config.yaml
dataset: "melodies that start on their tonic, played by one synthesised instrument"
train_examples: 26041
n_mels: 64
input: "log_mel"
spec_augment: true
kernel_size: 3
head_dropout: 0.1
residual_init: "scaled_by_depth"
optimizer: "muon"
momentum: 0.95
sam_rho: 0.05
epochs: 33.7
weight_decay: 0.009
adamw_weight_decay_other_params: 0
Rows from block 9 of a small sound classifier, named by matrix and row number. Rows with one number belong to one channel. Each number is 128 + 24 x the weight over its row's rms, rounded and kept within 0 to 255. All counts start at 0. After the name is the row's rms in percent of the matrix's.
After each channel's rows are labels from the 100 clips, of 14976, where the channel reaches its highest value: "strongest on" is what is common among them; "peak in band" is the frequency band that holds the peak. Only what is clearly more common there than usual is listed. The data: melodies that start on their tonic, played by one synthesised instrument.
# convs1: 3x3 conv, stride 2 (model.blocks.9.convs.1.weight, 128x128x3x3, standardized in use, each kernel summed), inputs 0-127
# convs2: expand pointwise conv (model.blocks.9.convs.2.weight, 512x128x1x1, standardized in use, transposed), outputs 0-85

convs1.119 097 [131 125  92 121 155 163 160 134 128 158 152 154 118 119 136 135 145 131 126 123 194 125 112 171 157 139 113 116 165 120 143  96 127 143 140 123 147 142 145 114 110 120 101 105 107 125 126 133 137 100 140 110 159 133 132 157 136 128 134 149 165 125 101 126  84  72 135 135 116 116 156 121  81 118  91 179 109 119 110 120 127 114 106 106 132 153 100 159  98 140 154 179 101  81 115 152  89 151  81 136 107 147 112 145 170 118 118 140 205 109 133 104 134 130 123 106 137 140 130 114 138 101  73  96 144 140 103 134]
convs2.119 099 [109 155 134 140 113  91 186 132 143  99 159 124 146  91  83  27 139 111 136  86 197 142 101 152 121 141 141 103 124 140 109 100 121 141 141 158  93 119 128 151  98 110 117 103 116 164 115 123  81 137 119 133 107  81 153 120 140 143 137 132 154 100  93  76 133 177 131 126 139 108 132 112 138 112 117 104 153 159 103 164 143 152 110 163 126 156]
strongest on: major pentatonic
peak in band: 1000 to 2000 Hz

convs1.23 092 [130 177 128 142 110 137 124 118 122 129 122 138 167 113  89 142 162 144 112 110 101 142  97  78 154 178 126 127 110 176 148 128 108 149 144 116 158  92 107 143 121 133 128  98 126 171 164 103  87 116 125 107 128  94 144 107 130 128 113 130 140 136  83 146 130 141 147 112 159 112  99 145 160 155 132 115 125 177  82 121 122 126  88 139 144 125 122 150  93  90 130 150 113 122 118 158 146  91 130 134 110 116 132 140  99  98 102 121  99 149 124 123 146 167 110 156 169 110 161 129  73 156 120 104 124 180 170 158]
convs2.23 099 [140 144 137 116 138 134 120  95 154 139 110 102 142 171 126 111 118 104 108 107  86 136 156 103  96 175 173 183 138 136 147 145 137 120 121 134 119 123 173 131  96 128 137 140  81 105 109 150 143 123 145 111  97 150 109  92 162  90 145 173 122 122 178 123 128 135 135 141 113 100 107 119 113 158 115 103  97 117 137 103 118 117 108 124 127 140]
strongest on: flute-like
peak in band: 1000 to 2000 Hz

convs1.47 086 [ 94 142 102 119 147 119 117 129 106  95  86  88 156 130 129 107 137 125 110  90 126 116 169 114 186 153 161 168 156 118 158 114 169 142 143 128  96 162 138 129 108 114 103 107 146 101 143 128 148 125 137 131 103 121 127 113 180 150 155 135 139 108 130 135 138  66 118 113 109  97 116 121 115 170 108  97 157  99 160 155 127 188 131 116 156 134 149 102 123 132 170 116 165 160 141 157 150  80 116 154 139 152 113 126 113 113 134 120 132  74  87 156 113 129 124 126 132 124 127 116 121 131 103 126 123 105  96 177]
convs2.47 099 [102 111 142 113 140 129 118 115 150 139 128 130 142 105 150 131 149 151 104 165 148 127 110 127  82 117 157 183 182 112 173  98 116 112 163 140 122 108 110 125  89 153 163 144 140  74 133 118 114  99 112 164 160 144 139 150 119  91 132 110 132 135 136 117 117 188 125 126  77  99 165 143 131 129 131 144 140 144 120 140 115 120 196 127 107 129]
strongest on: flute-like; bell-like
peak in band: 1000 to 2000 Hz

convs1.96 081 [140 156 142 118 133 103 123 124  97  92 113  94 139 137 166 133 111 122 107 165 143 158 144 143 137  91 104 135 166  79 137  84 162 123 172 114 131 124 153 146  86 138 101 112 122 152 135 172 141 116 139 126 127 103 150 157 112  85 152  68 141 138 123 151 118  75 115 108 107 108 103 103 146 134 132 152 106  83 125 105 155 125 144 160 126 179  77 128 150 154 147 161  96 105 139 112 129 131 110 133 130 149 159 159 164 175 127 135 156 151 102  93  99 119 118 153 125 121 100 144 124 143 116 133 135  88 134 134]
convs2.96 098 [130  91 111 135 148 142 138  97 141 102 187 139 105 146 138 159 137 125  89 126 127  89 139 142 132 137 165  71 153 133 128 125 154 101 131 108 112 131 121 136 118 150 130 108  88 117 103 115 184 144 107 158 103 146 113 103 151 140 115  92 163 140 131 141 157 161 122 132  92 129 122 125 118 123  85 113 173 148 153 154 116 156 134 104 127 137]
strongest on: major pentatonic
peak in band: 1000 to 2000 Hz

convs1.127 115 [118 118 138 133 131 144 119 150 114 168  78 131 122 177 136 136 110 131 122 154 122 114 114 132 129  86 116 109 123 114 159 134 124 108 161 104 137 108 125 115 120 127 122 140 110 145 176 126 125  98 111 140 124 115 124 155 144  99  58 116 155 109 113 151  83 119 124 160 125 146 142  95 127 139 111 109 166 135 153  99 114 120 124 147 155 168 145 131 108  65 127 134 126 140 121 144 121 126 187 155 142 167 163 142 139 162 123 145 172 118 122 169 138 136 130  96 160 143 112 119 130 134 142  96  75  48 127  80]
convs2.127 098 [123  50  92 145 104 119 100 167 128 122 103 129 125 120  80 151  72 109 116 129 132 106 126 110 124 137  59 112 117 115 127 116 128 124 149  86 129 109  97 141 148 116 139 108 118 124 116 176  73 123 159  98 130 129 148 108 118 116 137 108 138 128 119 124 135 144 119 139 117 100 128 138 154 177  97 147 154 125 107  94 156 140 106 128  99 138]
strongest on: major pentatonic
peak in band: 1000 to 2000 Hz

convs1.85 104 [112 123 138 150 157 142 114 132 129 101 101  96 129 115 133 116 141 100 150 153  98 106 104 143 130 147 162 125 132 149  94 117 147 110 117 134 121 174 133 130  95 124 160 121 159 115 148  92 136  98 136  87 114 139 111 156 124 156 100 112  81 167 158 125 132 118 160 150 125 113 166 125 160 101  91 100 139 186 134 164 133 176 133 136 137 160 152 161 151  98 121 134 121 174  99 157 182  83 112 149 117 100  92 133 122 117 127 131 111 141  88 131 114 108 151 113 137 142  87 170 133 104 141 102 130  74 127 106]
convs2.85 099 [ 93 119 163 108 128 120 142 106 128 127 108 158 109 128 146  61  97 134 120 118  65  91  54 130 126 122 162  88 112  96 153 149 142 136 103 129 129 126 131 143 100 113 155  60 121 139 110 141 135 128 163 154 144 154 106 105  94 118 109 140 136 119 127 107 148 116 111 130 135 158 111 120 132 121 125 117 111 125 138 160 147 151 130 126  85  79]
strongest on: sine tone
peak in band: 1000 to 2000 Hz

convs1.56 086 [136 136  88  89 116  96 122 145 116 144 147 119 107 137 139 136 100  96 152 131 109 129  98 104 157 105 108 186 133 126 111 140 116 104 174 100 108 139 184 165 161 166 116 152 147 151 113 138 164 108  76 139 128  86 180 128 113 153 133 102 135  96 109 204 103 124 124 149 115  94 132 160 117 105 103 130  97 121 144 116 138 145 153 138 116 109 150 126 124 171 188 177 109 152 150 120 140 128  92 125 109 124 123 137 112 110 141 118 144 122 111 140 123 128  99 106 112 133 124 135 116 123 103 119 118 109 176 135]
convs2.56 099 [141 119 102  82 188 133 129 121 157 100 113 103 103 138 175 147 110 120 157 131 145 107 137 151 115 112  97 112 150 122 151 159 120 102 124 176 180  32 116 108 133 149 121 104 137 147 130 128 147 145 108 130 127 159  80 141 161 107 126 146  99 109  86 154 132 126 162 137  95 128 108 139 123 103 175 145 119 130 104 100 106 119  89 131 174 105]
strongest on: major pentatonic
peak in band: 1000 to 2000 Hz

convs1.78 116 [139 142 136 134 195 146 155 129 120 145 100 123 118 143 146 111 130 133 122 108 123 115 146  52 136 143 151 151 121 133 150 149 137 114  81 134  97  95 136 142  99 128 127 114 114 121  98 100 153 134 107 143 131 109 124 140 132 121 114 159 214 117 106 104 146 121 130 118 153 149 160 122 142 160 161 105 117 104 137 141 100 120 135 159 111  85 120 116 131 120 101 184 136 119 135 119 106 121 132 133 109 145  97 176  71  98 112 119 209 123 126 106 100  96 150 163 156 152 113 124 109 126 111 120 124 126 138 132]
convs2.78 105 [112 130 142 108 158 138  52 126 136 145 144 162 117 107 154 123 156 146 108 107 156  90 139 137 106 115 103 132  97 115 104 134 132 134 111 123 113 129 141 157 125 136 140 118 127 101 113 128 146 147 145 153  99 126 169 153 128 135 112 159 153  99 160 123 173 154 103 119 145 130 161 165 127 134 125 144 148 174 134  98 134 155 117 132 124 150]
strongest on: major pentatonic
peak in band: 1000 to 2000 Hz

convs1.37 111 [127 128 114 132 154 116 109  97 124 157  53 136 163 133 150 102 162 112 114 142 114 136 145 154 113 134 120 121 126 117 159 128 133 135 162 115 115 141  78 153 126 148 119 125 162  62 100 121 155 145 143 121 170  95 102 187 139 128 113 152 130 150 128 121 136 131 123 119 123 113 133  73 159 153 107  91 128 137 161 120 169 131 168 146 144 106 111 106 127 117 172 143  97 141 129  97 151  73  90 127 106 137 123 119  99 114 115 143  88 150 148 107 155 156 144 128 139 133 105 146 163 156 139 151  99  91 122  95]
convs2.37 095 [152 103 141 102 141 136  90 129 165 143 134  88 130  95 108 132 140 130  97 132 138 134 104 107 134 133 168 133  98 133 103 142 172 141 140 128 116  93  98 122 106 162 150 171  95 154 125 113 167 104 131  92 191 128 166 139 103 150 107 187  96 147 120 128 142 171 155 115 153 117 136 135 137  99 109 144  89 110 129 137 103  98 134 131 159  88]
strongest on: sine tone; major pentatonic
peak in band: 1000 to 2000 Hz